{"model": "image embedding model", "arch": "xception", "stem": "deep", "am_softmax_scale": 16, "batch_size": 128}
Rows from block 5, named by matrix and row number. Rows with one number belong to one channel. Each number is 500 + 40 x the weight over its row's rms, rounded and kept within 0 to 999. All counts start at 0. Numbers have three digits each. After the name is the row's rms in percent of the matrix's.
# convs1: first pointwise conv (model.blocks.5.convs.1.weight, 256x256x1x1), inputs 0-85
# convs3: second pointwise conv (model.blocks.5.convs.3.weight, 256x256x1x1, transposed), outputs 0-85
convs1.181 108:496593468455491504563556492480549587504486403473534472542515551515512430502447486503542520541466538483545445491522465507433459531445497485540479425497478480533529531454547521513443465489511523513488486503496516510565492490579463537463472495530507401469466488
convs1.182 073:492567525506550576545479455553456469512510430491499481488491477499427520529489473450512440491522495450492519495497445468528480511565538495550494568583504523516519551523452528481534476508493528471465608463457533523504502470459530520497521452498510578565469436
convs1.183 100:520540501483516448501530518576574471457491490518465500490481468465483464491529493500486539568521444516505426490512486483503476494524491481521536465446461520474500539558571555562497525499592467515523507427515526446547593523512515487395545479513436546524485488
convs1.184 059:501508474459507459451488526563446484483491568545491504555603456527439476530496488487478549480517449474453443564531500438502532511486512557529514492492512470451504525488570472481555575494512495506510474557522484511504503504485504475503496416591546467548472452
convs1.185 086:516477488496501504540489484509499491595509474584411458547501492458484465523521549488536490513594410518523507471444519563480405513461458450556516456533459482568449492485536548531477479470461499531530484529531439522544515453493513501429463455497484482474569511
convs1.186 098:494414513481541466472478510510452414507515568520551494534513508583536537437452507514524462498469484556520530479485470501468534506556504544434524445496470546569439458489483540448532441411508514467563555516448460526541472469471502460462500510465506472551516409
convs1.187 059:496487511430608492427517466514455516510453559529552464570614474459447532517518500555435448449538459516543505514450518489479498559483510422397514505489456499560485552462487548414500485484472507542553523462465477484564598488523505500594466485554467453532483541
convs1.188 113:535508491461546496473512526454503465576499472496419474533464564466486549476492474553496448486582484483471517515476515478460467525517533562502538513481496423592548585547518541503463499495555495530461461376526521482557516569418436430504504542485512514483452439
convs1.189 050:518480520427511468465554551484492549513487463493503485517531497439466488525524471475490530451509474485464467529506483511519479521444533425512544540550541469510530592418525517595538482562422527470536462520543519562475563525540460492491496489553533440523453508
convs1.190 097:488501569460585527565487461491533527436489562465546487494575461463482492538512443485494478476534558443478515528548521532530466488467491412518549501578514534584560558482436453469486534457546477529504598503483458509429555505539489489415543504543561552461448517
convs1.191 045:508556438505549491492554445565570475598497403513549498482475537448561494460536478465513551521455523479448491520481460445522506504545506544488453489537543465480586449528480497500563513440548587513455556482555455506413541544463445489510426441569499482473563484
convs1.192 098:494466470517488493511462450503508547477493471465505460602523445414499467525512449556496579575538449579476526540500512564576510479469582436490464428503461460573533477470524567508481535478415471532480562449460496499514544475478498479518463567467457498518392485
convs1.193 071:469528529509501559521506508522527493543479469503482482504448519492500490537545462564568452523488571487510499466493476532518578531438463529498567607552518472460472496584515502450502562517380458478512510516546434466528465513528609518505498517486502561443453468
convs1.194 107:480507517491501508575571510523517485494494479501473512517480555499481507506554469497480531488362483498490590529438543485456473496549415503477489539484534542512516428528549498502527521546449511519448481541541486438563448521552511476580543515551524450486424512
convs1.195 106:449496422496452524533470449530445541522500487558525463562504426541458470548504392471581537487571472465505462473506499481488455520543448491477575533525513533483493527498502522501506469538498485464501502516525473457503512480490553439566455505494428564432547515
convs1.196 128:496460463469465502504531476468544473520498527562482391473581529505519510568382422509491452508510508449629391502462491503479473532494551533474503456487484604482481505519527494466528487460539496495458501474523490446478502496614495549510465503513518538501528473
convs1.197 111:519471512434560476486531488523499512474500544452484519491419515581483472509507563488522560530501543503524501550461524461608452479519422537529422530497502518508498520505496525503414484481451417489569530455458450458442480415595528484551470550530494413468490479
convs1.198 109:419471484515489508433517602503463577549498512478508535482426436563474523493501421453458567557475462451476459442506456516505523540511581514443546465423527527537527517527487558430557514491524488487482501488546485495472480555478564554522451524530504538510495509
convs1.199 109:458547553497473523449431470410423501542492480426539464453512527514482503510550479555504487418461494476557599502497540504463457480540475475494536523481554517498487520474486459500512519454471493561475511535429488487541483425505461469499410406528506471544434487
convs1.200 121:530558470528555509492483477528509573538514499448533531473454536491486517354474474497476497502499534510452495496434441513485567480412449539517510533514492515530510472511501495491467495551486502483441487546496526553487475512487511466426494509439500587504532503
convs1.201 095:564505442456561506482455500402418485492500498503559500486499554483474585506514494509447387495484427516495491578479505499534513527490521526442478587517506597548470484558537495536469537520528525594540445509455481479508514567465506501439539541519498531482492499
convs1.202 068:510475505471527503523538528478501552503517520430497489509441485413504501484457512528522497515508462572454493441472518435503485498542517527431515467514420433539508527481477487425476562559492512513418532497481507512501552526432404533478523530493637454460467575
convs1.203 093:513442524533548484511583549417504533526497462485459488502499518589517489559471487483479574508470546477446485520511489493442536506500508532572481553561522465515498454458466430514532470544556498499474470570528526520476521502518532497466504531467495430452507515
convs1.204 113:469474450489504496470574508529599439506505517502464506504510520557474514531444426537504481529478561483561503516511568502490438518520501549486421466484476611529522498479523488564454510485571543445524519511595466474427457452590523532523442386448552518504492523
convs1.205 095:473453448516587507499480488456517528508511543486472493562494494568546426492447558505524513510454566518480506462490413477459535542429591521482461545469479479599504459504478460479590500520494484458488468486542529455438480504522552441481456519508522495539558550
convs1.206 113:475474494559487469518527491506488509507501464556541490564455481557502480525441520471520485468543549524499583509508492467496478525462522401537527516459477485491478574469537552489557446531411495451514471519481554566474453497514441465459458475531513506583486458
convs1.207 094:477542463479515525532451453425455496517516368524569459501487523413462453512576495535496522464492460565507556455533502498495458471467526508510497496547579544507505479476508483513511483578501486454518437527554429511561527489497441523499509477459369530538547470
convs1.208 110:415492491502541473440516509473548493555503543516521491517553531516508455542526466464515496508462524525517555477504441485466535537491481535467498539424517492472547553552467504506434494569490516478474477420525475484506523495523471561484498565496416534611495479
convs1.209 110:589499494467554515521467538497503495546511509498477517498616449533509529478465477506507500490551445450485537518490576486428510486540522509493491509485480495506467488525484493534463515588545503444470547465535439486475505502456457382539538530401525476535488489
convs1.210 099:521505448496458507551399444509459484483502443474461497510486542429428489533404500529449490528580584498557439530508461492520475531503487480478463566505518502484503587513485471487498435500476532528486513554497570556512543569626559520511535537533478547470485478
convs1.211 109:464484536480455445545416507485385502454512477558463493499514463515468511490481468499487508485500495459574621534495475503507494510452557498536483439436504493568500458520468466559492581526498490578520572491475476486560507468529469421484485456508507516428514522
convs1.212 096:543496515467462511490466431563460469481498511481529499546482468552451517509580528531468532559523506462593480481521573533519547517521558497476496421444476474577500511473465496499494551510467484605496512505447501508572555458473494525524516511465424414514473534
convs1.213 109:544487449518557469533434501472496360513508554499528499430481489484501505495498572477459525535528544403509654503485541504605473499554451487503456573498549551506488525499455466504526508427533495529446518506432488520511543496551453521472466584515436444574514487
convs1.214 098:456470632538456473492533533535512595466509589495497523462503457580455547516497406508486557467467525549433425557533513520539504484415500473535463417535573464553508486462528566521520520539486535456561475432499525548518487511463532538504570525511525536527498529
convs1.215 104:416564488439513545487477506510449492529500447495542489484551435498446516503467497480494510441488548532552518580539591466542557481464458456458499543556539489513455524517508491463496480485511495490541474530460531492485489522502470450424476477503529531516504408
convs1.216 107:540472542496511501483497476473446488481497499497496401547490516486481531530541540517455439458417453547475527494449491502420467484522509555497448529497466465444558441491482502466437471500466514480443513506501527492497538549456502454480511479486463511597474518
convs1.217 104:466515526521419472611431525425519530549505500488539477478508519546468543495501528498530499523555550518539461488509507568605461472436571540500463522571515457485456483508500506511576443536515521513443456549487478517459504494486546513521502554486470524479493530
convs1.218 086:490544475449520461494458479487459526473516502533513472489529512563497477566503465515485493476491503440459451446564497531445536495510494526499548513508508490516435510545513448506466512497481506526474448435542419524489563528577577512485554546555393508532489512
convs1.219 064:543536510433527542491442506495406465503498463524434463512526512529518534485553525441497523612442549464541520514515511511538507502503458351498540537492530500554488505524500575536488476483550479507469545467566500526407434493463478476478541501508491595478505503
convs1.220 095:562454473446497536527532536475429428444487540457485474495546475543456561462565505513469517468505519520501448483508472506531479535445448572440515555577512496534517516467599487474455545455595521529494513473489486477578534489608551513555547508497561450508465410
convs1.221 104:433498582515550479523488557507541510517499522548492481512481368525505499517488526519505430502499459487557600544488474520504498485454517466512453530498455586489512507503490543544454457479434509575443499463474493512512504523462484443460475442500538505497503476
convs1.222 099:455570478547539549440549531565456469451490497492509453573528479501553511504508496444484516500444578515468494517585469491471480527546532530501522556514466543488452547526528509484478547474510453540523525523511504450458532460477504601570543536493521541488533424
convs1.223 094:510522565547437541589468454540484531584497477500565471556487511534481590465507461491432486490433522570594532408487510488509461491509533588552495513525551479530508525408499425517473440517528543518555509525478517484602552450502463485517507498499439567407510430
convs1.224 086:448505471467506538528473484532522585513491560503545479483500518505480486452436483493478432491556538499579511544487473463506521551561499489480515487546460481514613461488504494515497525488534464481495504493520461517512515488520468480455508464519450437496530456
convs1.225 118:504458519498460491525476530505492548511504519560480617488547522447487481554488428491498536516467553460585492458442511503478508531508578525501469460459475550625483503479490477472496492505507510508508498415541509508459470457536458458522498434482499528505489522
convs1.226 108:517465485501546510465518512437548527532500526472517425537503486459474476482569505474496546499490504456496497478465556522433469500538497535480506542510478453497476478581555532597524522480534472519487520422458505616534542530509468413514517527503484392536535496
convs1.227 113:455452484514580505504542538567440536515492443463477332471577576487477491491436477517490472454557476538527493496492478493499539508404466520498430523486518482444473452446521477516440522477477536531518515504554496516434568541477491606507488549497535495490450554
convs1.228 107:502451469490393576469454550498462542496505523576542466472497499519520418495506551507441421470566507541551540570507558518559535500446504443511515512494483497486518563582522535498492449451515475392575572480543514516479421544530499467510525487455516483551510379
convs1.229 107:452481532460436485481525449460497474557491434448529527499453440538467536525450534500548443506465518505355512501469529530521462539519482414519533532488478416451516512477523520521568435505491522446477518521477516445524516477471479555520476517482521533464486499
convs1.230 077:512469465483497475483563461490465462425492485533465511542472441501569521474541499472530506409575555462513500488415561500476502520537454518443508609522486469466483513510453484510496525493518546464478522553441484531587496480498565556577510527418496481492463529
convs1.231 126:471482472470476507533542560523517508525490506524514494472445523497453476456525480495485449512482495483491507515510569485547544495483506455450473506452445497376525494485477462552498510493462546507437525474499439477466499483448453520501559541462513517671473531
convs1.232 117:460583545478531510513518497497490532544501456537449443521545532527509481517531524494558495546521531528410488456470492516517549510449534486513519460510487485408494505502516461516444506438452449455498549533522527499571520572437432490448556477503513452502482554
convs1.233 094:509502450560491502432586488542545539486496514525522504515442465447467507485512471494484447463452530539486486472455416509544462504469510441514513443523455470539477492434543575442555445489464454510530449513502497503617521509492554549525461535467434516504390511
convs1.234 104:467495526567481540568458441434493530504500446461574486482562480390513529526464430477528553490431469529426539531491517524500486469449474554497492489526523452515532479426506501338503538532516544539452445462486499516430507535566494503486451488471463548454508547
convs1.235 101:451514464512465531575498514476465483600497520452488480518475477510455446504492467515516463528521511528521530449466472457511531492545426497484434442537505504471546549524437552523462470491523477564504515529525518579433526504552591566494492466553590469492441565
convs1.236 096:470429543549454504525518531499474513516514581500391466504525519489493444539491524476547552530445455519481482486516478514452532498460509521518453418419473550565464501428527510474542479515448522434408463535521477473484495490496452502527517457462536491460417538
convs1.237 093:504509476472566546476512584545486495562505419510487500487489524525505474521500470546509457458427508503483496491507451488561490535462512488496535524453510497529551487408519553516486526499476574542523469467550470498557497501568481422524510494468501436528552450
convs1.238 099:462612595512436536508496488418517494554516500591499493540485571494558425433517423477544485539528533532554511515473484496450503509502505498482465485545518485554495472466545425464500491562558522603492471522475423494474540486543514538452480511542539515509483541
convs1.239 087:547460524389467458538502491480472483562523478417517493440556546457530486492510458520571404503489558436505480548516454459436443494476524402419506514493566466500510452542444513513461502494566532557452529503598497506513461463570560497512524512567511495491508523
convs1.240 110:464435447455524502498433491452486535384492454434424547517523472430529478514502423510476506482585469534527427474528492519479511457486456577460530475514535444556478549481481506479519555472451473503439521520539524543445459490543471534505462480535535497513514496
convs1.241 097:582548455483525452535500533501519532523493477533450521436509455479502494556448568518455446451549522552452484461499475569557481493495505444494494473521530545581563550528516544514503523496515524470504509481452487458593481484553514518532509481567509462493487451
convs1.242 089:511415462557485534578436505442525500489485417523508479506500551495482422540483460487426439533571541444478497411464451494440465455412488494448542510531535522503452483439430467530491513517441530456538437485547507485523525575541460504453521440475526463489593537
convs1.243 111:510526549459441485485412535495494450498486534529465454462569554486488504512489547578520504519467432524490484462471542470448469511517570511464489509609473473503491531468511466507433549430502533461540537547592491522589500482431585480438458460526523489510459467
convs1.244 091:508509469556532496445484514557500506528482521466433491530489478518542574549436551509517501501476523518524459427487431541529536543516487533466468547492478414552509457497513514506450549437493545467520460515510471492535498495438568518492548433421391502507468545
convs1.245 089:478437473571503433500553577501482575571497495503484501584489498435468491535449442444511532461449450517423471517549516491516479500447470481494546564580471494499488416459524474566602533478471476512453547481514566493497551532503561505499507456496445504496519467
convs1.246 087:485516439468556548531498467500545531525483557533488480485525506495481482472531484563505453569505507495466494553491504487509445458537467459571501512476525467466527463476388556423464463471483491506462538411484480466454433521544531478521541506517530510507553515
convs1.247 102:517563487495465549521534507444482510490500587494476477468555487553539525512413588529473499479551538599563518537464589476510477509532423538516540452515515417507511466503513485479626501458526488488481488463556519534453469455420487485550481455462551596439446441
convs1.248 107:493430492473537500455494463551420474517506577499584502565555482505507480513477488557488510516523470487428393506480462489518448488506507413497511429523502481441498456516488500512561458551459577383505487543510522523472494498544478438530541573459505531533525526
convs1.249 111:433530448505484501478473549545491510423500497484519464420473499485523512466512344536481518526471437530493486493461516526472543504492390512505424483586466477594485541482536587527483450428413461399528522526462550514490514493554485455499503562468562491496489492
convs1.250 108:476413533479467469592520434520548449505494444492482526509503455516479535454561497495491574472535573527479459591552524489425503499477572451528477575561510527535500470511496491488476553560490499503546466512510486503445482463474576452506526460485504493445512603
convs1.251 077:534509518573440459526564557531449582473474572463502486544489535486565564455505550474442533477528485580498510455459466468489494497532486525541482450526595505431504538515508468520533489491507442507547481502484513506435460465530493496462530508486510531499509486
convs1.252 087:553508465430464495488443502548464536541491426454480461591532494487486490453523536494481412548497512521527551486524467482493521518485496476458505536456411534540552469470469508509519472504522567531503524519502485553554553513439540523558406475453496514570535455
convs1.253 090:423522422478498457474536507430445545500517491583483477533441497490502507550570430546521514416512461548526649514528515464492550460465452509536525435508485515549560545533494544468539533431456486471536424590516479494498438556488579497536474458484486494580514536
convs1.254 100:458458464417512480512541546549562562543480522565497509444503510506476533447528433474497466462430509451521487575425506493424396520554504532502497534445541512510518528510416474455479506508539471455491482512557452468531534475574454517522505414465523518443503501
convs1.255 074:521440522506482503490548560447431513553515459524467477489461567535540486467473552532477494518502513540542536531476536478588569508550562456415567563503542511550447575464494574523528581435472541560493506498555400543536502502498551488440459521486566481477589524
convs3.181 116:499502466447520523524533519473511550396470473514518455482513502480531451490520498476511568503531474415516586499501512523472508507508515436509581493507577482508483492440543498510509552547525536510475562470542522506470506492501428551541556449490588382542446481
convs3.182 070:528531552455540558529557529488432489463477508457539452423447494495469511596510473533485495520421560477569537427487510527563479508476489514488515458469566489476565541537484565487544536562500466490440569474493511527471489519490522460540472514563549524493426563
convs3.183 100:456464583594489566539488508488438507459505570409530505504515430451463473487503502527583476540471490546493489489504525562474423507503497413525488599548480440536514447490461505474537501529581508533561490461505497417426552510526562504532406521492480556465484550
convs3.184 054:462460528516565426507543500414497491494477508556518454519501501499511525437521390537429476567471487538530514515556438415487451506460517534437607481478501516537552498446550508565556454406545462462493476474476472524501504436442489558503512506492498469486483555
convs3.185 082:513457484468389511502525521539435550504535530504517489464507502475517540552500451445508490528533485581497540515592455491455521499492481451540461545445535562507540497443476474460536552392518516475511441541474513467509545485524478506606468470519559482534543552
convs3.186 090:519508502510539545486507465495442482518475441425500554468574506473504513505511477562498485510503366477489506521625451516606489489511502494575551507474486551528567571548433378432426569445526476525517554556567504546520480513467502498444467488566603466525499510
convs3.187 056:543519532515497454534469462487501522566476467474478485530533502491541453539570525498433530566526535567386479508522501487511525501557535515468478490462516510527471465476442502458533457430493579422508483510473482499532473456435489504527484559495539490482480494
convs3.188 115:455496533508469482527514537544589450517503536507462458436421484568495485477538428516522499530542510468520525493393478464414467501480600536491462480521511442494491458530457505511550535491505448502465500502539520531525482477513473498513464552491540497579555466
convs3.189 047:490535525493493531476473502483503533533485505557518495500522452514559470480492530501458535536511458489531524557507549517500495504518463575479488479476549532522574537482548588513510480494478506435460610506477539501509528481515490568480479541349396502531485503
convs3.190 103:567524510444531475487453553484500437506501499541535481483523579526513611466498534529530503518550498558473487565464461475516489497495464535534514473575557426488526485495520513406509483437493477473441478500509550468528507549438464520488525509509423500538479531
convs3.191 044:466504458527431424499436538462544445506522443517520525523541499457444448436437491515514453510548448447495521451496439450489509492495488446517567533522527447454464510510471505467540480479500534450575503523540423529550509448514458489572491531523447539506545477
convs3.192 099:526535422545443557454573429458481507545500422604514563550515500512482529508412586525498444522525480466528502446478430507574444510442440502506506407537504506523535439470510437489537501427477550465522485517578527469497462473489495462506496507469500527441505545
convs3.193 072:471439482506506539461506512433425520469511465459494556568507584507616517458440469583481477488489474497509565492589472423508454505500475402541464503526533548452476433521585510540495536466495526514509478504507483495441499500519498548531500538435503496503513473
convs3.194 110:452531465427473484527458472497536473554487550513501432608475504593526491578492477538536497503482561510466472470499500486535455508558448512505552503446496519455462414568470523596554483500541502504522591494547482488526452496481455531512507471461495427552455528
convs3.195 113:498546521493464518453525542485579478495504511491455529515518483528493445475400526514473492502481517461513505468553495490448581510521502466484481379480493555452567573549518499449515478506495592511580487474463556500466509578470525464535528572512462570468521322
convs3.196 134:476487490442515506437485418481445476530513472525490466487464505513497478515523539521492490508437470448492525518498503515424444509464462456493497477513489481499437541517477503474457516517447472484542487474465402408459458485441585474476423559493422541464474447
convs3.197 108:507515472570457500461519561537415537417504477526518460533518539532479457528512486427492507490497527410463512547467474510560437500509549457523527498507524485426476547419536537526486537521513452453501535478529447513436485518542526504376553472522542489556457534
convs3.198 116:520489507538350535530442517469468536507460431534517510462455523500470512548507479513481522563445423433437497464440499476501500499507496475483534479489575540453423498465508509534546508502493548470501470464514449466497439465549492555473473522526549416475532499
convs3.199 110:485498530548482538474523487500438478511499471544507560535610478553474487480438516453488567546484521464535476496521466481542463497513507498466477503512534584459529591473494486509494493559508568538534526466445437493431515518564483414498543602438525548505487589
convs3.200 122:566430500462504532433435475500484541550490512467500544463502448508523474556542538494524488529516463496579558417439551506482541490477482440486540481509501436511448505534506483634461446514527485534532490533559439449480559591561516595580458502524540489474464572
convs3.201 091:460493516517473469440547464475505549533510467510510471510565512560495551554478607462461545481535531518500529501565415504449473493435528477479541535493518526525477474451527493373470467463481493475470534546469535476574472515456496437491473504529499452560579548
convs3.202 064:496479510555516502534475434435564544495511477390516518511504537462390571478471496543561486491573496427500441540497511494427577491472466510521516425482486504529509496462489502517517444483482557496484466409454501447580557458526480558481486471526498509484541420
convs3.203 089:512484474503513505409441481519442471504479489499522498428449482538471449511485517492518577530508479517471474457453507578478486495424478552484474479416524507520509623476522577490532485588626526498477493554473522521520577516445474506536495425525506524506550532
convs3.204 111:513424542470499497378500463523424447545525521434480497447496527474488506459380451546508533517526510507460507500494495461503495503485571494477510475510455430505440499425547470473457515519459517435455473462556536480524414503430517436442465554499441487417493389
convs3.205 092:462506529449497489480382450492500535563504410488489457568474455452483476449493507441484502480484471457490415525517446491600531494492517505487509467477466544464487473529462495499456538513477490547548554503489485546525528432508522490486527466493505609531577495
convs3.206 121:404490483520512516509589507480440522444532474505512503491553532499492482473434496477498513476515515498508581457507539512451490508495520545489515521483523496539479445460534446510454492560568476489566504484484475514438488503462481530455472488517509534410589495
convs3.207 097:567483494431549522505463481524548478518502439478550516497551480505450462514440482497524483510509490404507425427455499499435502496546523470533465491573532533517497491490527513549500465507455485567507502493534540539467443527471524527545475517567493427505506512
convs3.208 116:478463523487563513444405529471504481500483492515468516477423504466539534485444496540553458421452447484488439484477492482462487511449445440515426507529483524463475497452503497526467482474504547495487462487536443482461440466464552428470482485468421443446425460
convs3.209 113:477574569587467497511486506475530540514494488562559485483567502493509510496502547494502507522500550484474471426430516498543471487504542506496511487467494509616459520509533473453538477517484506504563490492492533586480552449436511524479525468494540476502561570
convs3.210 102:525495533479429513517464434509519488491514457512534607439469479579513476530447513543515461604512526538482533509464522486467509496512407497539500474464502505522411523562487494557482543478530563496456474511508465489513527465485568520470506477529544494524486508
convs3.211 111:496487493521442573447497533457446559506506592629514425428501459455473515560578479466489453508495538540507422518426542494527462504453495496418463528438480505450481438524529551572475426497539508520492538487488498505519525518525550541517475492490484421459496414
convs3.212 094:501490495430416457461462485442499469512503520439619542502490502467495508524526543542408467550531522555437449564489501506500549515517541483448431410531444477487484472502491449501489527478512501501513511536531545498499517535493526435554568433522445514493510473
convs3.213 107:480437412506484509496511445515501423517523485528490455514516537556420516514582447419458453468506470497522390511453477525539529509441519482472503522470496531479489455464490488446471407516483521511485494473482422547499510462513519471414573503513544563452565453
convs3.214 099:518510532504501546425506481562491506536501390509479494487554428583525483496492577434526553429470461531523471502542461576424540516476388512457477540493520450467484493452518517516547510489483483491508512532504579454466497523535457394480515447534532448465416472
convs3.215 107:519541496495458552503596528518453519506520504472452464547529461543567539563437532530473522491543609493482451594438462486534518490528543546498497494494569500556414493493518464524488477463446471545394422560506483453500458455552528477527548576469581565463519512
convs3.216 106:474513511524428521479550560605497448473480456523573543452433433440485532494567486523464554524601537485443477581536533474505470495503580527539411484444492488572525541560511521491500516543501444523524519509518525529441476514451472531543462506535517505577513471
convs3.217 112:440575448548492504493438548509462524473505489490551548512523522511485519566563500535460528473504614533485521443473461568525509500473538502467472444527529426430475568492497417564470471478569521500424465543555486502590506484460503526548499536509528522522566435
convs3.218 085:510466460504436504485524500524446455457498539475492448479471527538426491508494464551542429455484497503492511482504471507554541490487503590559495506433508506523476539546431461456526552508476517456472510539588535454456486421523498448438546521478492493495477446
convs3.219 062:536422503448546474461497411507490463490497495474537535416501538505482437502457528542467486478487531470515476464527506467529481498465532464496509521489542481488456536500541489524491463593516527543546514445577455474489531530538468485599456542526503503489523526
convs3.220 096:516540449521469515502507507455536518460468584453411496556529530526491508522585527461526518458496546497493619539418522486534507485516531477479495533436462474537516453481480586539428474529559494395376565515489552527409550467481523490537510456459500526479497513
convs3.221 102:543463567491555465517527475525518455513527500523464476490489551503497536508540524476501525482450500475452566516493501511561576481551480435454514560485500476504471519508523507469470454469521529409504504539545449488472489501534506547492509488500500382469477560
convs3.222 090:507488537549560505455480439527445499496515491440498426504465529450515506485580481479463511545551548501438528521496486513535574485505471485500512529496421533469469507446497457446458450487466520436455427456549437440487508571528470486528523508520485419444535521
convs3.223 094:559442510506435434506512509494488522543494472477501496488485451449417519518468603484477552449490501564542537476591492504527481492521469433562494516456506458458501487465423510531467479496475490412587483602500462543529548521458460535427523439476440509511499491
convs3.224 089:430527507458409554598516482456498536463500547495454525484496519424522507513467523483504557502494528424451493471520462519470499489466497474540492432431488517453497543483462516515468489517498539402493505502476487488477542483551468420587532436464509533476476544
convs3.225 125:425476522413379449448479474512426444525486502567539628481435516513463557532480479488452527556431539549464584508495491487471492497525530425501496473503449508475427437485468476450491475485424517464528514492494418437401492485484472488443476488488514523497465502
convs3.226 112:576511459522508507495605492570458557511495460529530537474489452546548564573488490493523519520519524515507470466568458486419488489508535515543421520534465523496524583463511490542449519522526502546536444494507492480562504543473574482507489472480511441502530477
convs3.227 126:454441484494534492522510534481506520500479512495496661495439518440506536496471435539550549493508473460520518497499531467484457508473537473529526527512480463504501445488506484456553452515450499491527535529514487422486467499475469502424548489510380526450496485
convs3.228 098:436546522446471467425502488464469486435498504518463470556435438490514491537490480536463500480578485516504521484527476508479405509513486446380456498499437528539535501503538478453488523514557528451608466539510570514518518484527494414499541488509502539486503514
convs3.229 102:506594437484404460551496470496414394478515497456518510442538444467479435525448565487509517545384508493503508459492507503509549492414543532426510490505523535522449515484507476521491550477561443474475493491490465567489526535481496498541513524413536466413519474
convs3.230 078:495500497505412506440450508422439509512526427546528438494531459506509524505483496550582493507555522538564503544546444479479464520429524425527418529503497524494515475473468552455492472567478533501505523612472508536518521494514583489486491546539507449484476516
convs3.231 131:488414480491608474428419510488468514562519520508504505478490484493485523435505457457536507511513459448533431465588478526480469514519514468470512463510479494457482529485518487491552535504499543471539523482499405546488468511528511477476513516482508486492503478
convs3.232 122:570487532507445452459446504468494516532489493462487518481458521573487491514494453507505540516533485501520524467569527517443562508510539528535499546449520556491530541519504459527493498426535460529500404533497531492632512530520377427537469525523472466464504467
convs3.233 095:557562481502487528453600425510532549415492434572550474507503455432488453471484430480509517515483438446465489484487515517510505496484494542524501548502573453526558555441468477447557469488582483439507520501505457538463508484542460571530417518556518490437440494
convs3.234 098:445566513480495440482463506534488500465496484459489466554516478528490560547445525506461507529466485538378502547487507510635503476482514589494399529438496448512472555490522528545430394503531506549535505506461489396487478454464506543491482539539538557535579568
convs3.235 100:565486477515508521465576516561491427465506524463463522446427545450521588505425511537527476462489461495513579475503479484479463496533464606507516504474493512471528513583543487433493474485570406543511554566477496488499506448533502499507444510469549487506416493
convs3.236 088:420431530479481498473550552440484528527471551493459530506531522394511472511423502470539421543556465541496582514491411526451471502518442519556454543529450476497494479521516446517512433512460498508561506499534508487528442493456542555515478499516554492557546543
convs3.237 104:546614565489516518441505470508539465475504578481548508553508570575444488492535472479556535516443462486519540484504483521494444502445535441557522491518509473543504548525498515454442513559523471486497553532491546493442504463517481528538513467508511436486446520
convs3.238 094:439528550537441505437506528461547588558503501451489467545485535495498495472480502543502502514510526551547556542499559485467414508506487494554464470487494428504538565494550549434542519493514496493470444469482509450569506513556471502476466491460481500445523488
convs3.239 081:456502534456522489530492515550487512456507462481523449450473553461512524496474496504510473579526446515468554467473506516452514483505499459459556520449492536515576563455493465495493565587552493513607491508577535459456503414521524563526508471474530537512536471
convs3.240 107:415479492533490543504566482507510524468487425463492644483514501532476459529474475450513476552465438522461478529605517500463432494533417515489505452486515566517431453568573487516557505476480566493461414493483435502531519493453497507458511455538467478490490475
convs3.241 101:550517476494411515524460534484470538509472499494427420565457515484443521530509423505500512473486496491527408474544537495539449508355591530516599516495527554496489495515547541497465503490485487484433558434474519503569525474485546486397493524495481530533557523
convs3.242 080:379538562433529578501522573555507530502467490424519466489515512533510498507453546567470515502489459468422522550485522502564418491473549460507513435501486474433520404499546499484513493544604473486475477478427481529614546497495474476525605492493504506496493481
convs3.243 109:549462506481538506547442459495517548538543571497527470506591491509511459469501443587501478564560568526541523550476481494398482512444424443526522610504600506502492494537551502499529462481480445512488520442487460483466542439545529482529502486487526428449450560
convs3.244 089:492495426443437444427472518468514477472514513507422511456509519468532554563532488574540483534525539530523520443504431516517469492452444472469481480521487492574515504504372527489540544519461441493540528453536454448489538534513504503487488494490533524516484515
convs3.245 097:507505519542582403546445539491468462489498495462452523432485472494500479571542495479450592538468552502544472500473570478471493500558584483504448417483483523471489485507493523535397519528454456464516538537424490492532502549473470517491520475433512483604503479
convs3.246 078:509548547437425477485511413502543506456507465523511484497509509526474499518588523479531533499455568504472490522508509512483575499507561553450459487455545434431593504466577489523564494565522558509456480499449538480536496500554513459477486543479563503508464471
convs3.247 105:496530514408519512489451524471474473560515503524540447454470440416468502494443545547549504533517519467464575500428468515537417489469514422545501521460472500540455449581467490445485449503533492506544586493457518477456539505509488503497503526458502454439448512
convs3.248 106:417538474476474491573474463487575540500510535415493490519469489457491586467562512446549442530472482522590527518509491464474454496544539531467586552487493471500488539505438564517517501470509526480467534490451474578485568546513540536580529472469585458491508568
convs3.249 110:459548451487589506466481411481409470473535519463479479550502538544489486478461506488513510506455515469477549548521534522509549509549469480509497442499486517393458460492498494472436474487555548461511464570532507504504476513578552491528466491543483458555513494
convs3.250 113:447403580509520494459539534519520402564483499491463533490513465464514491526483567494504483445536497537518485461476515465530548485574541535500502511498464508485501498473468480475483535495419451536496490500419453486475447423530478453469503484542483523488415384
convs3.251 078:470553549468485415522557483524537509539476484495485529603447512532461489513476550487490503542501497546517459450499558508472524495528513537473575464520499483555496478517472571492473489468468501605497531493461500523446513576557511460533493524586470484435458374
convs3.252 086:485538486564440543544463509428499430514508458519532524538528524486543463574544489524561499493485455589517509397514471463470493505496512495428505558525485441478471531429461553460467487482485462451529504504496498522580481502511426566514487531516503511543441514
convs3.253 087:566515551538481534467501595503470488529528487517568472541547434492564521482492532514518468423518539546571460516562526498368528515536491485491532554561450501533461563452411459407499445534490565481460502486492450500473575473530473568551518484502545510501464518
convs3.254 093:509531497479461470539489505455458462450486537503513450509439523541547518564462460537510487504565506578572511462515466519541508506477502540481503487497482529518490506431423453444541510483514491530521573515483584515550483538477515479481548509537523552487603520
convs3.255 075:457477467491501552483450544471514530479535490442500446492488530447508439454485472519488404585509553548473551526467424533446478532541475540525419449519532504473545580473455525494504481439541493563535582516483468518499490555489504530474550499487436483503481499